Weights of a small CTC audio transcriber: activation relu, 13000 steps.
Rows from block 6, named by matrix and row number. Each number is 200 + 20 x the weight over its row's rms, rounded and kept within 0 to 999. All counts start at 0. After the name is the row's rms in percent of the matrix's.
# mid00: scale 1 width-5 conv, dilation 2 (model.blocks.6.mid.0.0.weight, 48x48x5), inputs 16-31, a 5 kernel for each
mid00.0,109,212,166,207,177,263,202,168,220,178,182,171,185,216,194,175,206,206,192,197,227,200,160,215,151,209,210,193,225,210,220,190,181,201,199,160,182,190,221,217,207,177,197,173,198,188,188,233,186,193,161,201,209,188,196,164,206,214,183,200,211,184,196,194,222,219,211,187,187,214,208,187,223,220,204,207,181,227,182,213,182
mid00.1,096,196,173,182,222,200,203,201,227,189,190,166,208,173,234,205,179,187,225,221,184,215,166,195,201,199,209,186,206,202,212,154,194,204,215,220,214,184,188,207,206,200,161,204,215,204,232,185,190,204,221,196,177,181,164,203,213,185,209,193,247,197,215,188,212,166,183,171,165,208,207,158,210,220,186,193,158,201,220,167,179
mid00.2,103,200,206,195,188,160,185,188,169,187,209,206,206,168,222,184,198,201,182,242,222,177,216,191,176,218,202,199,202,206,187,193,210,194,216,214,191,196,198,190,210,161,176,200,198,153,205,166,208,225,217,196,204,190,168,180,191,197,219,192,220,149,224,199,202,216,201,182,201,228,215,191,225,186,201,218,200,199,203,183,197
mid00.3,092,205,196,227,199,172,218,205,168,195,174,197,232,233,207,220,204,218,192,212,199,189,219,233,177,169,216,194,233,182,197,190,198,193,179,191,188,260,174,202,191,209,195,189,177,187,171,186,189,183,191,168,202,206,223,225,176,207,221,203,160,216,199,181,212,192,192,220,182,199,189,224,166,206,178,180,195,201,209,225,215
mid00.4,103,184,208,208,201,173,202,182,142,260,186,197,183,205,175,213,175,202,236,204,193,205,206,206,164,200,200,216,219,151,210,196,209,218,167,200,201,209,183,220,206,219,199,216,191,164,217,175,203,205,194,184,188,184,229,215,233,195,221,195,179,201,215,139,214,234,183,227,249,227,208,220,199,160,226,212,218,177,212,170,217
mid00.5,092,212,228,193,140,240,202,204,210,174,193,191,213,222,210,157,188,204,183,163,207,180,206,189,176,161,233,199,216,204,226,166,183,192,200,226,202,203,187,180,222,175,170,184,184,240,220,164,221,200,192,199,187,195,222,197,212,218,194,167,191,220,222,218,213,176,235,176,218,193,183,176,185,165,219,188,207,190,205,220,204
mid00.6,092,220,209,165,212,241,178,211,179,176,199,214,210,173,190,201,233,208,197,178,208,211,210,208,202,205,202,179,198,258,151,205,195,208,194,190,217,208,197,214,222,206,205,174,225,202,191,180,208,197,205,199,209,180,210,202,220,189,198,182,229,179,179,178,198,234,185,207,176,225,202,198,178,196,215,172,205,173,210,152,179
mid00.7,097,195,186,200,196,202,202,225,192,180,229,174,177,142,198,186,207,192,233,150,166,231,197,209,218,199,181,198,210,192,198,199,180,220,194,188,235,209,160,170,194,194,196,215,222,202,194,211,178,184,186,202,221,206,181,201,211,179,237,233,197,218,221,189,210,202,190,241,174,194,170,244,212,179,199,207,237,247,211,162,192
mid00.8,102,209,158,215,221,217,179,210,196,195,224,193,226,184,193,206,216,223,207,215,196,192,221,201,152,137,168,195,225,201,208,199,186,211,220,212,192,216,176,212,181,218,203,226,182,192,207,159,219,221,209,168,197,209,223,166,206,209,215,220,233,217,202,185,183,214,169,204,217,197,172,209,187,187,165,173,193,186,213,168,186
mid00.9,096,185,181,198,203,180,198,194,200,180,213,196,179,181,169,212,204,168,188,214,221,179,222,168,174,179,177,179,184,233,186,227,187,209,173,194,219,200,188,139,216,210,221,206,169,191,181,184,212,224,178,184,202,191,203,175,187,202,202,246,203,213,213,188,206,218,191,179,218,226,204,217,170,227,192,210,207,197,203,202,218
mid00.10,096,197,184,176,197,174,198,206,194,180,214,172,184,159,228,190,215,215,202,182,183,196,218,165,178,188,209,261,193,204,203,180,200,207,201,184,173,176,188,184,171,202,208,188,206,182,203,229,212,163,171,189,242,196,194,214,183,244,216,187,185,217,172,231,195,201,155,229,196,200,206,172,207,190,212,201,183,186,178,197,207
mid00.11,098,225,182,157,204,246,193,212,202,180,211,187,183,204,241,176,165,209,182,237,186,156,184,230,175,166,209,200,168,264,182,201,196,217,208,179,198,220,201,178,231,195,190,220,233,213,191,145,212,210,184,211,220,216,193,236,213,177,209,219,190,185,193,187,208,187,212,193,243,166,210,194,195,180,173,196,220,198,178,212,214
mid00.12,096,221,201,198,210,187,208,186,190,172,217,175,193,199,229,227,190,184,225,194,191,199,222,206,220,140,212,193,206,198,198,211,184,188,209,231,225,244,217,172,159,199,192,231,206,170,240,196,229,178,226,197,169,209,212,216,170,207,244,216,213,195,225,206,205,216,214,200,244,186,176,173,190,194,178,188,204,204,214,188,167
mid00.13,107,190,224,214,186,182,194,209,213,175,227,215,180,163,203,214,183,214,201,199,173,234,217,168,192,183,179,238,202,190,195,183,206,217,198,214,188,210,202,182,210,187,242,233,187,167,184,229,187,193,224,175,192,212,207,185,191,174,211,172,235,220,183,217,184,148,185,175,190,240,207,211,196,238,186,179,191,182,214,165,221
mid00.14,101,182,202,202,172,197,203,202,204,207,213,210,234,155,177,215,193,181,187,225,261,169,196,203,200,198,195,184,179,235,177,187,171,168,210,196,201,231,198,238,205,186,169,216,219,204,202,193,217,225,169,192,174,150,193,247,184,203,186,193,201,216,222,199,191,163,200,216,210,217,190,229,190,188,214,198,195,187,201,219,184
mid00.15,103,200,199,193,216,182,195,199,205,209,179,172,203,192,183,202,211,192,165,219,221,196,200,197,180,245,201,202,202,151,225,193,199,204,193,193,185,199,212,189,222,191,201,204,229,218,178,187,217,201,173,191,229,202,181,162,200,200,190,198,194,207,195,214,191,219,193,222,199,179,231,187,213,225,181,182,226,203,215,179,207
mid00.16,110,193,189,245,195,192,215,201,202,235,188,189,171,181,215,197,185,202,188,236,192,205,204,222,187,194,194,197,206,208,198,208,206,196,224,209,203,196,181,197,217,222,168,207,199,211,225,158,210,218,215,184,185,207,174,196,174,206,194,196,218,199,205,180,194,193,184,177,186,198,191,206,144,201,204,207,224,184,186,192,216
mid00.17,104,194,224,176,259,173,191,201,229,171,219,184,184,252,175,215,208,175,167,230,214,187,185,204,220,183,208,214,193,229,202,199,189,196,188,198,203,205,186,196,162,195,199,152,201,202,157,207,204,197,179,201,181,213,211,223,198,196,202,170,178,203,221,221,177,175,192,176,216,209,201,215,169,186,167,196,165,185,158,208,153
mid00.18,096,200,199,186,261,188,188,186,180,220,219,211,188,166,162,217,208,176,238,181,170,206,209,167,216,213,202,225,224,194,222,197,209,184,207,172,199,196,205,248,187,184,206,208,201,180,188,252,196,166,207,178,160,211,184,209,211,173,215,206,184,199,201,182,228,186,191,229,211,195,200,184,189,188,224,187,210,180,225,176,205
mid00.19,105,162,245,213,173,213,209,179,220,166,191,190,189,195,211,199,183,187,242,175,182,200,219,202,191,181,216,182,200,227,195,194,190,194,188,217,164,216,202,156,218,194,183,229,186,174,256,180,186,193,202,203,189,212,194,174,197,211,193,192,179,195,213,178,234,166,200,193,195,174,217,215,232,179,251,230,199,165,193,203,211
mid00.20,101,158,209,144,214,190,206,203,227,193,190,210,190,192,186,224,201,204,205,194,164,181,185,193,156,171,199,214,183,199,170,203,203,218,221,212,208,210,211,196,178,239,201,180,201,147,215,174,185,179,217,209,207,178,233,192,207,210,226,211,160,215,170,221,185,204,182,253,190,201,174,217,203,173,174,227,196,219,239,215,206
mid00.21,103,200,159,232,183,209,177,190,209,162,224,172,190,194,201,202,206,206,196,195,176,255,199,180,191,168,195,234,137,219,193,214,191,214,208,193,175,176,216,193,210,211,205,172,187,172,167,184,236,174,218,182,183,194,197,178,204,209,205,190,209,221,183,226,259,224,196,228,221,209,199,200,223,198,239,187,209,195,170,188,197
mid00.22,100,190,178,218,174,166,211,216,191,179,205,221,216,210,191,175,222,201,193,234,204,206,213,199,214,164,197,205,222,180,203,176,192,209,181,173,218,193,169,250,210,191,184,210,167,236,176,180,254,198,206,196,231,210,205,176,196,165,213,211,218,206,201,202,193,249,162,166,166,225,208,188,200,188,193,202,171,211,211,151,203
mid00.23,099,230,184,223,150,193,203,221,209,184,168,214,213,209,222,215,204,205,191,177,214,211,195,177,198,230,192,185,201,175,220,191,221,191,227,174,182,199,188,195,196,167,181,208,191,207,182,188,216,188,220,246,188,198,169,197,183,172,198,188,185,189,207,176,232,216,197,187,240,190,161,204,228,202,194,195,184,244,187,238,208
mid00.24,102,189,190,205,202,167,196,203,191,222,192,196,160,198,214,216,207,196,224,159,184,201,175,193,211,223,195,179,193,200,194,174,201,225,225,206,181,195,166,215,206,187,232,175,198,246,188,266,175,180,176,211,250,201,183,169,153,239,214,209,192,182,194,196,222,173,186,223,170,206,210,174,212,205,184,245,208,198,201,199,229
mid00.25,093,183,174,216,223,209,209,225,165,187,188,190,187,229,247,204,207,224,221,172,174,196,167,186,210,193,213,171,218,196,215,194,167,192,162,246,210,194,205,192,187,187,181,201,190,182,231,211,165,198,177,199,196,199,182,246,196,192,197,232,188,209,169,225,214,206,206,163,227,161,206,153,186,168,191,186,215,176,190,222,197
mid00.26,099,189,231,198,175,207,199,191,202,171,227,190,152,151,204,203,181,189,207,221,197,204,194,214,190,177,210,221,196,205,170,206,180,196,214,220,198,161,220,196,210,188,216,171,199,191,215,186,191,227,209,189,185,182,205,185,180,205,190,228,169,173,214,192,213,223,186,224,230,201,196,181,243,188,179,230,178,194,166,222,180
mid00.27,113,179,243,178,200,190,199,199,189,200,204,185,194,196,183,206,204,222,176,200,203,208,169,195,170,176,215,185,199,226,174,210,189,180,168,228,223,177,211,179,185,184,226,206,196,151,183,181,225,203,215,221,207,196,205,203,242,152,211,236,231,230,185,215,218,203,185,209,234,182,201,182,207,205,165,220,219,179,197,175,195
mid00.28,103,203,166,220,211,190,199,224,193,202,203,185,174,186,242,204,199,211,222,152,176,220,169,164,221,219,193,175,229,166,196,174,180,179,203,200,192,215,179,182,215,196,182,203,124,267,171,181,168,224,220,198,192,208,183,193,174,203,207,196,182,168,170,178,228,196,186,212,188,177,205,221,192,193,192,220,208,189,210,209,224
mid00.29,098,191,155,226,190,198,198,180,211,206,198,180,177,204,207,210,182,191,186,196,255,181,166,205,207,229,209,174,167,169,205,181,204,172,187,204,202,215,214,176,215,209,203,147,191,205,207,218,199,204,192,235,215,176,204,181,199,194,182,206,152,168,202,228,229,171,178,192,181,200,215,209,201,162,234,185,246,162,165,238,190
mid00.30,088,201,190,188,185,255,205,206,204,173,189,175,195,182,235,213,217,211,198,177,187,218,197,185,192,172,199,168,223,242,180,217,192,207,197,205,184,203,202,131,237,210,204,208,171,177,175,183,237,183,201,214,183,202,160,166,197,197,203,191,205,242,191,208,192,197,192,198,179,168,207,204,177,170,219,184,241,211,189,198,194
mid00.31,100,219,172,232,187,215,215,222,192,185,217,212,163,209,201,182,233,216,219,182,208,154,218,207,201,220,229,214,230,181,196,176,204,213,199,179,196,232,161,213,219,219,166,181,194,247,205,185,189,202,207,220,207,193,215,206,173,199,229,188,202,212,210,188,137,198,187,157,202,187,205,211,175,161,200,233,182,239,183,159,175
mid00.32,103,200,175,192,195,207,197,215,204,200,208,197,177,162,191,209,208,225,216,207,172,218,196,177,245,174,215,195,180,199,201,201,207,175,181,189,211,201,158,219,179,174,224,193,192,180,146,219,192,195,176,218,221,205,218,177,226,201,211,216,221,193,206,186,218,213,205,196,207,229,185,218,202,241,177,189,220,237,177,211,217
mid00.33,099,168,193,247,213,214,207,195,195,195,207,220,237,195,217,213,185,186,217,198,197,235,200,189,195,174,229,233,176,223,186,214,216,178,226,218,188,175,212,240,195,212,180,218,193,195,251,177,192,210,201,191,205,188,236,226,171,205,192,197,199,195,201,180,258,202,184,187,210,176,204,190,183,186,175,193,197,222,177,187,181
mid00.34,097,205,168,230,183,188,220,199,210,201,171,175,222,182,232,217,193,136,216,230,227,202,204,173,234,194,205,197,172,192,235,207,204,181,187,195,171,202,215,199,186,198,210,174,224,159,165,212,211,212,247,190,181,189,164,174,220,194,171,169,183,209,194,218,224,181,224,200,231,204,176,186,225,152,182,232,192,214,163,197,196
mid00.35,097,188,183,201,174,193,194,196,203,212,224,155,178,191,188,209,217,205,169,202,205,199,160,210,192,182,190,180,213,203,209,211,200,173,180,191,192,175,208,169,230,201,206,201,189,182,183,216,198,163,210,231,185,200,228,189,228,224,163,196,233,178,204,199,185,201,175,215,203,174,187,189,194,190,198,193,225,194,181,192,202
mid00.36,098,214,228,200,200,237,213,222,199,128,242,185,175,213,229,204,225,214,197,199,191,197,187,196,180,189,217,195,187,195,165,195,204,191,232,200,199,200,180,196,192,194,195,202,167,183,201,219,207,217,198,199,202,222,182,191,217,210,191,213,209,184,192,198,182,170,188,181,221,246,202,206,197,189,198,213,191,177,161,190,218
mid00.37,107,195,200,199,224,204,196,201,217,206,203,199,186,203,188,204,192,192,157,201,214,183,218,187,208,184,181,202,195,183,254,194,197,189,273,221,206,180,202,203,194,207,196,215,159,229,191,206,200,204,198,191,206,221,189,156,209,204,205,224,174,199,215,199,193,176,161,209,156,238,215,202,203,206,144,219,206,182,231,215,176
mid00.38,108,207,223,159,153,240,200,218,183,195,220,174,175,186,222,208,210,202,194,191,224,213,195,187,187,229,186,186,201,210,236,192,225,191,202,175,197,203,152,203,213,201,196,224,171,175,192,167,231,195,224,176,196,191,186,240,210,209,184,219,208,200,216,183,160,196,190,203,260,171,187,194,198,223,207,189,192,178,168,204,245
mid00.39,101,209,159,232,199,190,194,200,195,212,165,201,192,213,203,189,219,189,219,216,185,208,226,184,201,165,230,220,152,214,193,202,186,177,206,172,195,210,197,204,172,197,213,165,222,147,193,209,170,192,215,202,195,179,176,182,193,187,182,170,227,193,164,209,214,194,199,235,164,219,193,159,211,202,149,220,201,183,209,188,236
mid00.40,100,193,158,200,227,203,196,194,192,214,253,173,193,188,186,213,173,191,212,182,170,187,187,178,243,204,178,222,206,189,170,180,141,199,141,215,184,212,188,217,193,207,182,179,182,189,224,236,194,191,227,213,208,209,179,223,217,197,214,220,205,176,219,232,150,196,226,221,206,161,206,201,229,187,164,210,194,202,214,223,199
mid00.41,098,235,204,169,181,161,199,188,216,228,187,208,205,168,192,205,192,207,224,208,218,208,220,201,201,213,192,204,207,202,227,218,177,165,212,178,221,252,207,151,204,199,187,203,202,212,250,186,171,205,189,208,228,182,207,201,194,196,222,213,194,174,203,176,211,206,197,219,168,215,183,209,154,183,207,205,207,170,182,210,233
mid00.42,104,204,184,191,182,204,187,205,186,225,190,185,195,182,230,211,182,210,213,236,211,240,210,183,187,210,173,212,212,212,221,183,172,183,176,230,199,203,203,195,200,214,196,192,207,205,182,230,203,187,181,182,255,195,214,157,198,222,195,196,191,229,197,176,215,208,179,270,155,199,192,189,178,220,206,187,166,186,210,209,189
mid00.43,103,205,187,187,184,179,190,192,209,226,156,200,199,214,170,229,182,227,206,223,218,175,196,205,230,226,172,200,209,239,238,199,191,185,204,188,209,173,201,218,192,200,179,191,192,233,187,158,244,194,187,195,162,196,203,219,231,217,201,228,173,218,185,172,197,249,152,215,207,213,211,222,216,202,188,215,192,161,201,208,208
mid00.44,100,203,176,237,234,204,233,206,198,180,170,198,204,199,190,214,200,189,215,227,195,209,200,207,208,183,194,176,203,208,220,198,200,195,182,230,223,188,190,186,209,200,162,203,216,212,218,207,207,177,187,176,200,185,189,233,195,181,200,254,157,198,209,201,176,222,203,180,190,196,233,185,215,200,216,190,201,213,204,186,188
mid00.45,089,195,223,212,208,171,197,188,177,176,162,206,223,196,197,212,171,180,204,156,192,203,206,199,208,181,164,196,227,217,214,219,174,170,206,184,211,179,200,187,214,170,205,195,236,229,180,147,180,199,206,198,207,183,213,172,201,202,200,165,166,187,191,211,218,185,185,188,179,213,191,175,187,199,216,195,230,165,213,196,193
mid00.46,097,200,205,186,224,201,234,200,189,172,184,208,219,198,251,167,218,187,173,209,225,196,191,207,174,187,185,201,210,197,223,195,212,219,192,224,178,181,168,146,225,212,206,211,244,196,178,185,195,213,228,200,200,200,228,195,208,186,189,217,191,221,179,187,205,219,202,188,226,207,200,191,184,200,216,201,200,185,226,172,171
mid00.47,097,180,190,211,200,182,212,191,213,214,177,222,176,186,170,154,190,235,218,208,181,198,225,197,200,188,180,219,191,222,198,213,200,186,188,188,198,241,202,208,182,211,212,174,202,212,203,240,151,195,208,224,195,207,203,205,172,226,171,178,220,201,188,217,226,203,213,172,186,227,222,202,148,243,194,212,198,208,162,204,193